Rows from block 4 of the denoiser of a small text-conditioned image flow-matching model, named by matrix and row number. Rows with one number belong to one neuron. Each number is 128 + 32 x the weight over its row's rms, rounded and kept within 0 to 255. All counts start at 0. Numbers have three digits each.
After each neuron's rows are labels from the 100 images, of 14976 (inputs lightly noised), where the neuron reaches its highest value: "top examples" is what is common among them; "lies over" is the class under the peak. Only what is clearly more common there than usual is listed. The data: small charts drawn from random numbers.
# fc1: MLP up (model.blocks.4.mlp.fc1.weight, 1024x256), inputs 0-127
# fc2: MLP down (model.blocks.4.mlp.fc2.weight, 256x1024, transposed), outputs 0-127

fc1.211:157115115145191176167158144145121187170127131069152108166167138114069088107103158114097104194113184126126134155104107169127072153150168187145123153115146122149204183129140052093132109104122139112141106125104082106169105117106118141123138066153189142149109131125101129104136092135194107054106112100145120114118182071172082139134035120123110119109052170171140154153095070109168132131151
fc2.211:155115205087133140120132095106128157154158108177109133078152097134073150141076113096141097082144153142169164130179162100119182154130114163149113146105136145165124126127062124169145182129121145160135120153096146072113210144155174127153128106136108096102079176135137098111116161147115111099095089084169102120163086122080144160075170114034122073175080168099128117085216122134165128175166
top examples: items: eight; radar chart
lies over: data marks

fc1.46:160128083210074102091150086137127184028126147104147087167163104141106145163159068094105169121115128121098099145116117106150166120148119130077103118140117127135101134166165146162116144074152120141127128166144094164105204155136120139137090079181172119149109139143057078116166111144205169162140128081134097162176140120166123106175082110105108140120126155181137114119127139116125083134139
fc2.46:129179134117152086121135100161106152155090136127130145107161103172140124159106099110154142141104117099115152123140151162092085153135147153157080164155130167173126090105166107095114145210139080109103125145107098149123158121160121200082142106066113168175114137186107099114127091145165132113094167154123157117098149160142101162155144103125153158120151107114138139182111131116065073091131
top examples: dark theme
lies over: data marks

fc1.221:148134201163144177113090208148150047148167134177129153114130135165102166086190114134138158178123176101145161175107092081141150129109144137089164082118112166141130096154060126110147131168115134097187103136179096081174146129097148161122156128089143107108114105120095113109063098095193117085138159148136167149124070145139167108107214097114126128139099083136196119134072180138082192177155
fc2.221:178081149147144106113148123123209095118098145164084156155062074069160120115139186077130117147106120166075124105127146113146164147159077098118162100129139148133106119142139136161142125158189110082148125123089109056128111120112159089161183100057154161149089125210136136162072133146149122157089169161146133155062119071142116089115049064104131100176179135127087051132149130142124139131107
top examples: dark theme; items: seven
lies over: data marks

fc1.162:171114161119156145122116092133118121080120110137101196123141141155150133104107127149073121095158180166118069176101150114122098128118178146147109114179101166156129108137080120136191116192128103150127102132076082052154148135112052090173154161175138159196178082170143124110175147146188142091111118155129150168130112135155079144118135160093174183132115163068169130083115160151143095130131
fc2.162:088086130169105050174117164170141195110151151132178132122099170127137150171124127144118116117093157171159141122106161065107169132093090126121130105158122101150147102084160109067086142145155183121090148144178096094100081152129129175149168110127144095135153175069117128115084094135108061111124134148169125176101160143156178138115137138127153139119151178140061116106115134137168179164160
top examples: horizontal bar chart; items: seven
lies over: data marks

fc1.198:175108119158110111152089135152140084128186073127140153057180159132193160150111161113133196070143115221156169116146087142152101170185124170129106110120090178108145125120163117167108075086109071182085167161144160100122144084167099140098113157089155102129091122204120144108123126153121151150138107103182128080124087189139128132067130087101151119086113175098193183063103100146104108177143
fc2.198:162132176082097143127166166142103122122110124192127120163100113081124123055089112116057233185164137164148140097103154095049132123160170119158087135095112087144118073135156073139168100089105086082138114061125161106090147165082140128144066163126095060107078112175168138153149111120136155151121150140100124108097119159127150072116108094174131111153141132152169111146149102216100118122151
top examples: legend
lies over: legend

fc1.767:125135109183084125138116148141157154083130067142104142104135179133096121178123086188094135113165075132142190126098110061182097123105167099129154120126106151149180098089144146168086201151147114157127141147151102181103096184118103140132119185144107119087108116113153115031073202140143154135104141139150127139110192129091174141138144107141101115149153088160121003140063138160138128145115
fc2.767:123165145139069052123102149086197143091113158161148130123080126135125112102118169097115144157168131131178148088130116158160112132137110126119159110138138064092082128074130151138090141125120152138092123087149142063139077169149131084110077075169118096137135190125159136158183111173110134118149143226070092151121106055187131107148098102109079153178150135181114114116021148081117152098149
top examples: items: six; bar chart; stacked bars
lies over: data marks

fc1.79:138104089182180204134145112122132113181139113101075125132147097111124113124103119074125130124138144091125181144119144154132077143107055108146134093107187145165108062103111088155085134154115133116091113100062117127100119211125181172139114163126108107183094168148201130199107151172056141112131070138120136146078171153124147165100127059203150136113124118155149125095154104070129118114165
fc2.79:167067139167124114132092139119102149111143121067080158061118157093115106163133131144107152158117128121150122135109099094142125085167110117173109140149079146159133209117137139080080087133115102164117064106137119162086140130159173089151116115157117077090118113184153154152133158132161144116134118135153115087123109100136098197119123114158058073147123136194096126084121124113126153099092
top examples: items: eight; items: seven; stacked bars
lies over: data marks

fc1.352:165087169109109106171129144154104112113100039106150125059075075141156135159148117144141123083123129118090165110137174153140076153205198116134162104136099141091088141136092133092094144117133134085131118094105175096065159131141153143136148138157179112147129044148060126151106134145133151124155119132120115161183090124150145140137114132082116112124130117126131182097081168145112125147171
fc2.352:133123176095129105175124097145109100093120212084130104109147128098146142057134100111112113167139123124167155137089117098128144126244174122160176116156135120152064139133150097101143139175151083080139097083114206101140164081144185097098115141134137072151162086173105112114156124120154119158117116154178144130178097121166105089079065130130138157106088106127130147131125123110146124161102
top examples: legend
lies over: legend

fc1.314:150064102101062116115128099135115130136140136132184099079102144126100072131113142185133097195133118094093121169058165137113124105097201126103087131095133077141052086087124085115142097101163099142107133165184211092118148110158084228157091118101109174095136150107162077132085136096109177153103134097131071142159145191178120175113114166135088168130133059072140122097112163179107150153132
fc2.314:106091134084167075085088114129129111148173136160125137072090131116133124166136136124206066139131149132109176098122106137134120105101184183179131109158056123123169072132105105142135168108168145088125048135129155170169161102132086098181097138099129098109175144129112130177143091145126140174147151098151115110180116190130123105218105168171119133115100067101125193079202144140118111129205
top examples: items: eight
lies over: data marks

fc1.551:141105162106125108143130090137184195179160110126073144094111109172147104142165078147058133154117146178144129139075167082136088106113104156125129056087127128141156104156165142178013099139172168133153130113122128080118122150109056109078158103120158128116104108137124097161127116123126139175152126104081160147138146103121149138112070187099093103191072114083021126069110121172075106142196
fc2.551:114157115112180100108111112132140120081125202072160149165104128118174101103085150169098066159144151122083088166102148149155128112137091102126128087113120154151151153169147089138151155180160133121159122143101131120123110106107152133183105069190159104104150134123144173097141114101103183162168155050089119072085085079188123112153080100141150124138112178113147164095102152161103087066142
top examples: pie chart; items: eight
lies over: data marks

fc1.369:139136104072106075089160077113146114109171172147101161138150132153133143096093144153166160162071116145091181145111077155096165141067033123069111109107155207142122083156126201066116131143123139100098126151122095143108112139147099146115120135192149065177137098205120121095160144116129110138142134091150109118119131102171172186090104119105098100083113157090131092183088127146130107130177
fc2.369:118109098175185186185139161135183100149117117125099129135058125098138178161169151137160158141106130166154068095088107155149106049121088081141106105180099015158136100140127135088092108133072135121143114130153075105102129146117127180140078172133144136147104112078138121118131142084174132088166085175156148088084128121099127109136147062095192095095113091127131153094134107119084110092092
top examples: dark theme; ring chart
lies over: data marks

fc1.305:121104140105168147073165085139040110184103123161181161169114135141113127168158164152142095157119129095140136126118112100095131098142141077072117160144111125129133131110105134079075045119105069116076097142137152118166063125105088092103168146136138113113166148137174159096101114143150140164161118132167159136134081126068192130083120103114140112144187121149122129118141127171159157087164
fc2.305:143162098114073072112133145157109060109185130116157115135141167178116085125123155123109090142082183137129098057113084078090155145120133195099058151068163123119218120098097166144125149159097119197122162161155179125092057119145105100132079110121152183164132126131164107134113174147110104073179113151139224128172176143148124136094121116127153136157116132128125081158109083093132144086151
top examples: stacked bars
lies over: data marks

fc1.345:117065126190108174091110181147197132137181146105092122102104099073121074150127096041179118145104169105093080193063127156123187149145122107151117143095139142122095093169149208123186084092119158152112160145131105159130122120142098149122141143099117156126089118153128100157069094161141131115173164111135145154154154167125081132123159167104124138079171141166131135133156163133081171123099
fc2.345:116092072178120109139135096117149083079095133123130144145172067154196100093068105059136105142142071141120117173160108104113066091131147092147153092081153102116152149138156186127154018092133179149073178087163159148122119108107093156071134121125145096158109151085157164111107092125071142158077114097153158106180163139114139102182129122137103133139212098152108158130097152135104124141132
top examples: pie chart
lies over: data marks

fc1.390:129151033152131115134107152150143171156119120093156118161140105117161087182118179101092114097206088090176145060170106145134069111112155124106140100112094097141072169194144097101154145175183123110091115146135220119107120182095082128123193074141206119177123079177156157120116153120147153119123127104112156142108132120107100192108109155117159146131175120109181126131170113066128150134104
fc2.390:154132124136163108089140092143143149139156138147142109081100108143104135161143180119131161133088114138114047124128064048158151140148059079104136104106143137132121156098125109090181127122116094103188083120106216115084141147120150088070166110130202145175127118109168067125107118112184113096177127104122102140132102129083149140154091114058119080167093166128147163157086119084058126138170
top examples: items: seven; stacked bars; bar chart
lies over: data marks

fc1.554:077135131083123086136123139171153185128137083108120183176124075100122167119105139134139080120104110127132092156204106145156143148116127120135193095160173130121153131088105093144147138131126164125201147101159143097142102165073165157122088094166084059117127144124131113167108177145154105098166161126107121085131188196110153146040170086105143137141137125129117135132101107104123123126091
fc2.554:168175057141103114120126147156130131153070123167112165125148121223183189139168140194149137132173125121194136118128139119172086117113042091113180132123142151097106205103131149103125143110109114144156082111112151128110158148097111129118131111158146118122155167145102139149160166159210084240155105154175170176122102131120132109147152142144111123173133174087106173138123144152148173142092
top examples: histogram
lies over: data marks

fc1.387:105142123094071088137095112074121132111164133145102127126138165124140130174133100173111072106150130133212114084119137138141068122139065152082140174126129145078154163118114140162084193161086189128138076070095119126174116130064146167172086097109164143120080122148159108150100158150133175142107142089126139114163166082074132123158093138153183120110094105060149080168185154141113132112117
fc2.387:145064145118158153127146160070128174121124128155141204164132160089107136145152152090119132100159158139069157144121133131100165113155190119163135145142129123152093115073118136107128165166121125131154078162171117158119154127079154121100130151100170064095097160094161156104160115184101131130101085124167149134161149122132202076127137013149167144104080151207117124168111083109117089113170
top examples: radar chart
lies over: data marks

fc1.289:176148118156123131150128116166120091130122159099121128126127122155121123155108143133106119095125112113123160104147085141097056214143069129088127130136087100136084088166105070090137131122113081117164056177131131093150095132146125136133119138136127159110133152146166142106163063071121080166159134118177081119145078126132155066111134119158182144115158122141091148110108049172131099219124
fc2.289:110112184121143077143110119153082160093115110124129083133155123109125072093200097122144085093124150159128188157127082204085099071154142136149129141198039155150139131124095095103127115146065155082125121132116171115177126145106160145153086133097129113088077094163126143124138111085198177088142107104155119137104144174105080122197130177120113129155162113168078130139134058109158127110129
top examples: ring chart; pie chart
lies over: data marks

fc1.752:158135121208106191164142121121159142130106142167138108114106118071173142144168126229183138156128126187109118148168096147101115127099134108139187105126107139088065109062123105108136068101118149121151069157140124139168102082166131072130048105151148124117154165150113112136128138107129182132111212118166127128150129127130117108158211164189134150142094118133155155160125113037163131135149
fc2.752:186110078195116138155093088090148140099202096113149149089119077060166095087123166111155104174115162112114164143098095124105151152109134077074134093117066109123088106148189164147102129071114104105147157142151106121158120122091133133132129110139114153122129129114098151045140163159094083150123124101153065135144136088126150117170134120099117122211156059165097142121156117159127132136143
top examples: pie chart
lies over: data marks

fc1.368:206171079124110122169120060125158117134095083199103130092148167139146085104105225131161110186137105114181112149102083138144113110098079079141142171167082132114100136109085150159113117124192097132098113145092159131085134101168123124147125147158158135080133132103130124080131153106154119097120076114093122113134156138158118207124169105067159095147103116106223109110119122111151164143068
fc2.368:188157104106110182106086076137147127133148159102108079128129154133099185195029152194159086167146082113155147142120114067121070052122127111188116130120168098150099142087099113162109113130129113144118150180112149169207164137132150116138185162155162142098117146094093137146182126165174159164119117082152123171150094086088180121156144171058126079120111136090210138126113124140088086104119
top examples: bar chart; items: seven
lies over: data marks

fc1.35:138139131118067110101018109108170100112099140068098116138136136124141147145097190110031105108165165129112122159154148154170087110141080141094142149192118169138113137140132134110124130110135148171089111119101148118144180189185092102114129125022171163072103152092093134177120145120087099150094153092106185133113165101092093124130135182117085179138155141146120146071178140136113137130138
fc2.35:153110124153100149148143092177169140093112181122151139077137145145084153182112061127114093065124081139105140196137086117106146072093176105131118089121097096126150133109107132133116080128121152130141121124196107081129122097193118149072128095133131110091100067117092100201122090143079136146135118247105137111112129154110053081159115181140109168153057126098141155136172105123107159128047
top examples: falling; area chart
lies over: data marks

fc1.500:126119125130157102131118114128153172048116130152087161117104159147160147067149144182154154099165112114199151162170142067102174151121163130071141133087168105209116128113153103076129038077129108116166138083124082122180167121135144126105161136103119077120089089152153088102136141127145150125104141228185103082157087129108119135158136086107137138096147094092103116092134155135152197098174
fc2.500:120088135156128095092081116071128112123137175147041150119142202140164120187161154126113132180116074135115100068087127146096089137129177162104155182179154090152124179106129136107116133177112118089153131163051116104168093123099109091143104137147159133101166108126123080091128139108160137097121113081144130132098166195112104105142116084177126124092084084111114141098133117099097071125189
top examples: dark theme
lies over: data marks

fc1.658:143104184126183075102179121137130126155128119137103089144173106155152148068143088138120076100192189100149147158142110148110095141082138093098115120143133078127122155113158125127160149108107109203133094118126147147119084121135121149123112110062144080157165146133127109133096130208122145132135111121122173155194146119151080145091174137154217173130088146152101204062091150139136097155139
fc2.658:091143151151127162157134121150148135080160120108174124078109160139107159130161111115107203183176135165181167168178190100108126165108107127177107137160124179146200110100105110123131108119118086123139053088100151042103122100118135152059186107154141114105154149132141134144128130180142140186152075126113119146144113131089152093104076110191104111132141089147101145143147048112145116119130
top examples: area chart
lies over: data marks

fc1.565:127110084119164124105079146132151135071104170157094094126136119143191128124106086154077099142105082162110160118105114094131176128116143141112111133150085130146112169085115180129137093164131116119138155132093169158135132149154160104146125139154194109117139119145114105125205193100166185086178137085130064106160123139176152032094109117048116149204138157090069201151112172131142123152145
fc2.565:150144158118149105082144149139108093088134097132128173138129073131148157140190159177123128073134166143140169135075077092196181117120113137079150141128166151090145115111140116133162097118103092139146112153087158099110166110180084134090062238155159105132116094106126141120125104133123147101122136097160130067062134090098101124198120179100085090134119121139160147106170121089129078120198
top examples: dark theme; radar chart; items: eight
lies over: data marks

fc1.399:115174160151155142146192172143171107119179137143115170143095093132157128160113123096109141148155128151153111099150157138137151140129130126084135087133124122095082058139120137204088137132145156121173101092152134040154158104146091119151154067148128119104117149146158163130117081099140147077127081168111148129097121145141087102188176161189139107114147105206150097134053143093113133125078
fc2.399:112125151127130168153112153128143134154145075119203143129164081186107188151113203094126146131094112109123128111086089129128122163120168131179171180084114097117112137116114169158144142167137125138129126132130109155151169048168120181087091142146130124091114143160155121075150068073114092094135112145134126112051143113087131115082160147158103192170077148136138157108148170189131125102140
top examples: dark theme; items: eight; ring chart; stacked bars
lies over: data marks

fc1.526:141117164122159117095110078153065165146142113198163180131135105110102111147145137168126131023130144102162155137151102146129102151132142105128050114090126094150129131146134182110143146136114113120104084077131106128141133176147124089149084150141134174101117101136125140099116144219163142080096132170131108143170118127146180148106205105077162130165152120117092098128129104140230181152117
fc2.526:111121095169129169131139102117143150134135136097106146124155122176138113081150145158142180170109157161130110168102081119104143218159153071094098164162090232109171153125102144109186149136142164061109143195149100170128137174097034188155129127191150171145138159158129135125145149115117174134145130108087156128099146102099135158129143158124088105108156137118160178163096115122180217127126
top examples: line chart; pie chart
lies over: data marks

fc1.233:170152134091166094096167102161106124047095082069039189147175075061130204121126113090154131116104102117144194138118138122097111157105157087100099176141117113093136103116166131130123091085111108156132100043135083124142120104099131106086137127058143089104137102135125150097094188139146147107139113195143093107078092096109139104175175167097150100130071182097097144107090190134152106141105
fc2.233:055115123077167147125146207129094072134109120097125124157102165098146135103116148060065129072211119100131118114207133064096170146102137119095117185067162099152116175084135158103133149186141122103156125132082111123069083129142089107095140106141114160170174141124106124116150109116122201178144112154138113094123140163152130156117127192074133114091121139109081082135093126122166150151110
top examples: bar chart
lies over: data marks

fc1.633:134133098129105131155094186145126210131106138102145116078097066156092119133154181147170201097082159095097131135149160138120120102099140109122192076066136165118057093103108117170130146133153166128154141125150145146089146098147152105117163138148126125150158151143142171122089115173129116090171102116166138095125131156110110119135131114139109133075129096125127146125159099146136081143091
fc2.633:119169165092132122091151074177051130181157147111132071129125159125132097154114132083105142143144127112113112154080184097152132103129137061117167110084075093142109152159154097128096139141156199127133092092142136143092124099147144106085076106130070100115090130144121124162108090096103137093125153135066165126101159091094138107125169066112026078092139125123175135080117100125147144108154
top examples: stacked bars; items: seven
lies over: data marks

fc1.426:114146127146156101085134120089123105108165056105083141137080163122097112136118172107171166121145142129143146199132135114154113142100171153120138089177116084148157149116121139150077137110139160092133140201033149183179140080168113195148114121142166077210168066073139143109139074109118082114105151097156141141134159136107178147155168131147202161087160119089119107106167135180122131134055
fc2.426:095128147129119152075050065086139102157184199123111169133185111110120130082153120085166134154119126193102127109137083120126125155092142181130144154175147171121122089138163131096127137117148073086119091091156144062086135143080139130130136159163154069104119128124120139153180140134098112132134165084158149127123167105097118205130134146163157157100166093121148126190141061162129117131121
top examples: items: seven; stacked bars; bar chart
lies over: data marks

fc1.38:114127163129125148076150094104155162107126154138152158129168202142201114196167113092121110143105050141051132093109145109108104116155138140173162107128159105114107165179160118110106077129184166095166135074157121147089118122058110129112154165184157139152069177051079079085126082181088103141171191138122127080131107136105138157174151183196132135074148158142143145144149149144103092100133
fc2.38:082112139123077117109132132091133123117121148083149134125179161121104127115119140136069133087139111134140135145106142073153073095176135128176131159141113165189101227153157089114218126122158177159184143120098092078153142094140084194125109102120119084166100115132141140138157103125132108112162112120112083156153100081100150183164116140096092133155124118194137158155063125138111144099075
top examples: radar chart
lies over: legend

fc1.101:132128185068085154139198135142125166103120125120137140095124146146085094119126139147086119099128121073088115106161167138093099128131108104150103136107091170173122144141093113064199139112123080141146117117119127120126104111181079057143091117142115133070178101187157082183178116124149144155151104088136186110171208095123076125169125109131141189148064170117119129099134078102146109136139
fc2.101:147125145068160146106162154118099140144126110134213166087104114184188141111143148101157223124082137155174165124128142106116111149109134106119168075120186134092137119129156130099104149132147106157145131064160107097109102134148142083087131148102143088109122124160149156073086144216097127121126156192138122104180126180142105084098058095113139127118167162130133136117150120175111123100061
top examples: ring chart
lies over: data marks

fc1.122:114117105182132125165094165098166161141087169126101179156082128068145100117132065062117163164126097136076099155127144142170168114169187118193166182183095129172142092117140117085085081113155106085102094131088152175111110148167128147161142145128143147124121111137082056154146153176089139174125110114124127096122150119199105154091168074147091157105121137197161125103123140149155091159134
fc2.122:130132108121104115126110147096150085105168097144136131101099073092159038166156178106094103138125140134108129134122128152145112088095113123142089074148092144056102142083070137097165065146112135129061112134137091105149159093128149095091063077100067177137167134084114110129101095093095129127125162147138072181146069099167081117130112130149086063135092114135090110144129205112098117119165
top examples: pie chart; area chart
lies over: data marks

fc1.178:117089136113106155085148161094118147126147162154151095165123199138107102083122096126169111136119116124089112184130137070142144093132163135152169103134082095189145087063118142127162132165208096166094112147092147092120169130182057110101136116191138138089111119140121089183108102117130105145109107091154096107060112134075084101129099112141135108116120123095149104178117112166129192141117
fc2.178:078086177111169133131157170163082139081098148089144095101153166079133131127200160140109159083142128111135125153104105085106228148138099161139111108090143115105101143089119110129142097212191136126114159182105170156130104148101126143139141136161135130159143145152093068121082128109103120152182157166131150157147074183116177080092199107159134134194087100120095109140132050125173148122151
top examples: dark theme; items: seven; stacked bars; bar chart
lies over: data marks

fc1.332:100131139137175110144130115151099130136077077154094164116090133126078164191163085139142123078146140215140126126103159091155116192115125179163115112095117099069121118180126128167121076139144128109122093122115077093052075128153162120119108055100113101183194221155149111157106121120126114172107147133159109148120171174120096169117127033072054201140123119128128211124138142146107091096107
fc2.332:119142100051163125135112164115120138149117141077144153087100089161080149134153117078174105154124171127126071073112135125101104136145052152144186134145135113070093130157181144190148119103182119190113127073134098106122100142170126103136182126086145113132151100130131170150151101131150175159136124070191105112161144102152149135077193128142059146149129173164178070128138091113100132111105
top examples: lollipop chart
lies over: data marks

fc1.240:071103111119089130106160061140158128109123153188158173182169106126127134185139157156160159133181087121116126144168120142173077184202125100197129121134133172133112170126077073134166149123125170117164094128127170121151142169114125120076141176076115117157169158089119144097167132169149117114094136161177124168198121146155149119145150103115151117181129165066096136148142123128134147132163
fc2.240:122112114191095100113149085097152111188158130093123141138151143092161211120079140075127095145158157128131147106154136097138161108124082201147122024157162127184119099131077076079138120138067129137108091107109093139134153135165083080126127122121112107108104119071144129170167107116089177089171176119163152109151098131059135138109095157076141154128076196169165092065085172171117087093071
top examples: radar chart
lies over: data marks

fc1.422:112115084168128125144126143116051084147118093119123085120149138169106177112098136158101078059184125131114090154170141109096098109190152098092136106114145124094122126091120095124067096098114179138152121102106134125151172132140123156140118116157144163110167077148094186132072128129160103110105136147099168194120131155145194086177131135109141147075202098105149124200122109136092085126106
fc2.422:151169107155139089140130111111179141180164191160092073133158181098161122142109166124131194076163127084133159145088181144170118141191087133129166134171155103158154176103105101130154153075101140141132155160138188119097101057083139113189084161151143145135138114057141152103093112053114163133155180107105104170134179187186146168158141122149147129156191159146086100142104113144134126145134
top examples: ring chart; pie chart
lies over: data marks

fc1.350:106082130076078121166118138108104091137118118092107089166093123114147167180063126068164152088111125137094092150148108152100127155132119129124129109125090099135099155064119072173131201138126128140190122093173164103103147158153134111150099067094116073091121154091104126115085094110172149138122173133131191122062125147151151122159140147118092095161174119097091083094159118124129103157183
fc2.350:063125169120104105146165112140072093113158119191125148109195146159172113145138094106093131132163146172091134150150138128155124097142147124149198116154126146148085177154125174132042165159145131077124149120153142105103178129168103129122195156151124140172105136160106140097136098130128131158163118126075104174147132158124120129111117137165155129129122147138182110139112116159102181134095
top examples: radar chart; ring chart
lies over: data marks

fc1.11:056147142133125181138109151119208138178123129154098099096102130124092082202106141088185122104143117168122163159160159141104116100157144103116113138110162166132123153150119107125127119077157121126092142195094072185148096149157169146141092136076108080093184128114073119122134126137176139139166110132092109130171106136134080117174127113081100100085176162088117087112184077202160117046147
fc2.11:116081104142124095149193150144192161092150083123068103162136131077146104154098140165089100173109051108159160147095133084104072102128155150089101144131114125135035122151150125156140150168173133124107248080132161164084087097116158137093091121183137161108107140134077156132060118109140103134176138156133142126153149112143184136135169152132149094139110154175099168175084112098130180149152
top examples: ring chart
lies over: data marks

fc1.558:160154135086121155103140133074111127156098085118149095070130167153187118102171155115120127101083128074148089162121121194110118100127143142145150166107133122176129088092104138086160169164117126136114157079188125138150118129144096105121118123199142126096170135100127068123061106119178150102133152109113155094115077143138128147075138169154108152128186143136121170065190084043109104189150
fc2.558:182152171117077108138129073011146162100091147153124129142132069109099139088139103137148143095143137066117101128089108209117067096099086138118140080122142099089143110083132186148116121149102131149137187111144103108144171127112145118123143179107144077136149103148148165116088096183102131150129078145119156145129129169126123142147135148153172130153103193168143122151135162226184118129151
top examples: ring chart; pie chart
lies over: data marks

fc1.216:132130138109089123145127152135079107176114083134122139159151125097190120106157093142120156108157120102119146154114094108139079123139146161107098124085153075089154118190122057143093145146193178162129162061164136118144110136137108171113120115120127152168109068173226111119130118102128123087113119135079069167114148103146139109150158129151097152106136116126096117080124113122150099083110
fc2.216:130100157102140153123157103162089196135098160166138094161120127161096053143163163149160106167115103114160124194135125164206165129179127128123107154143175117123126166106127160187125161091116133123137160102155176106143119119138126093154173100128105124211120061144066163121147134151096090157193136124134091108140088116108095122127088073101161151106116138113174152178118159118123056130066
top examples: legend
lies over: legend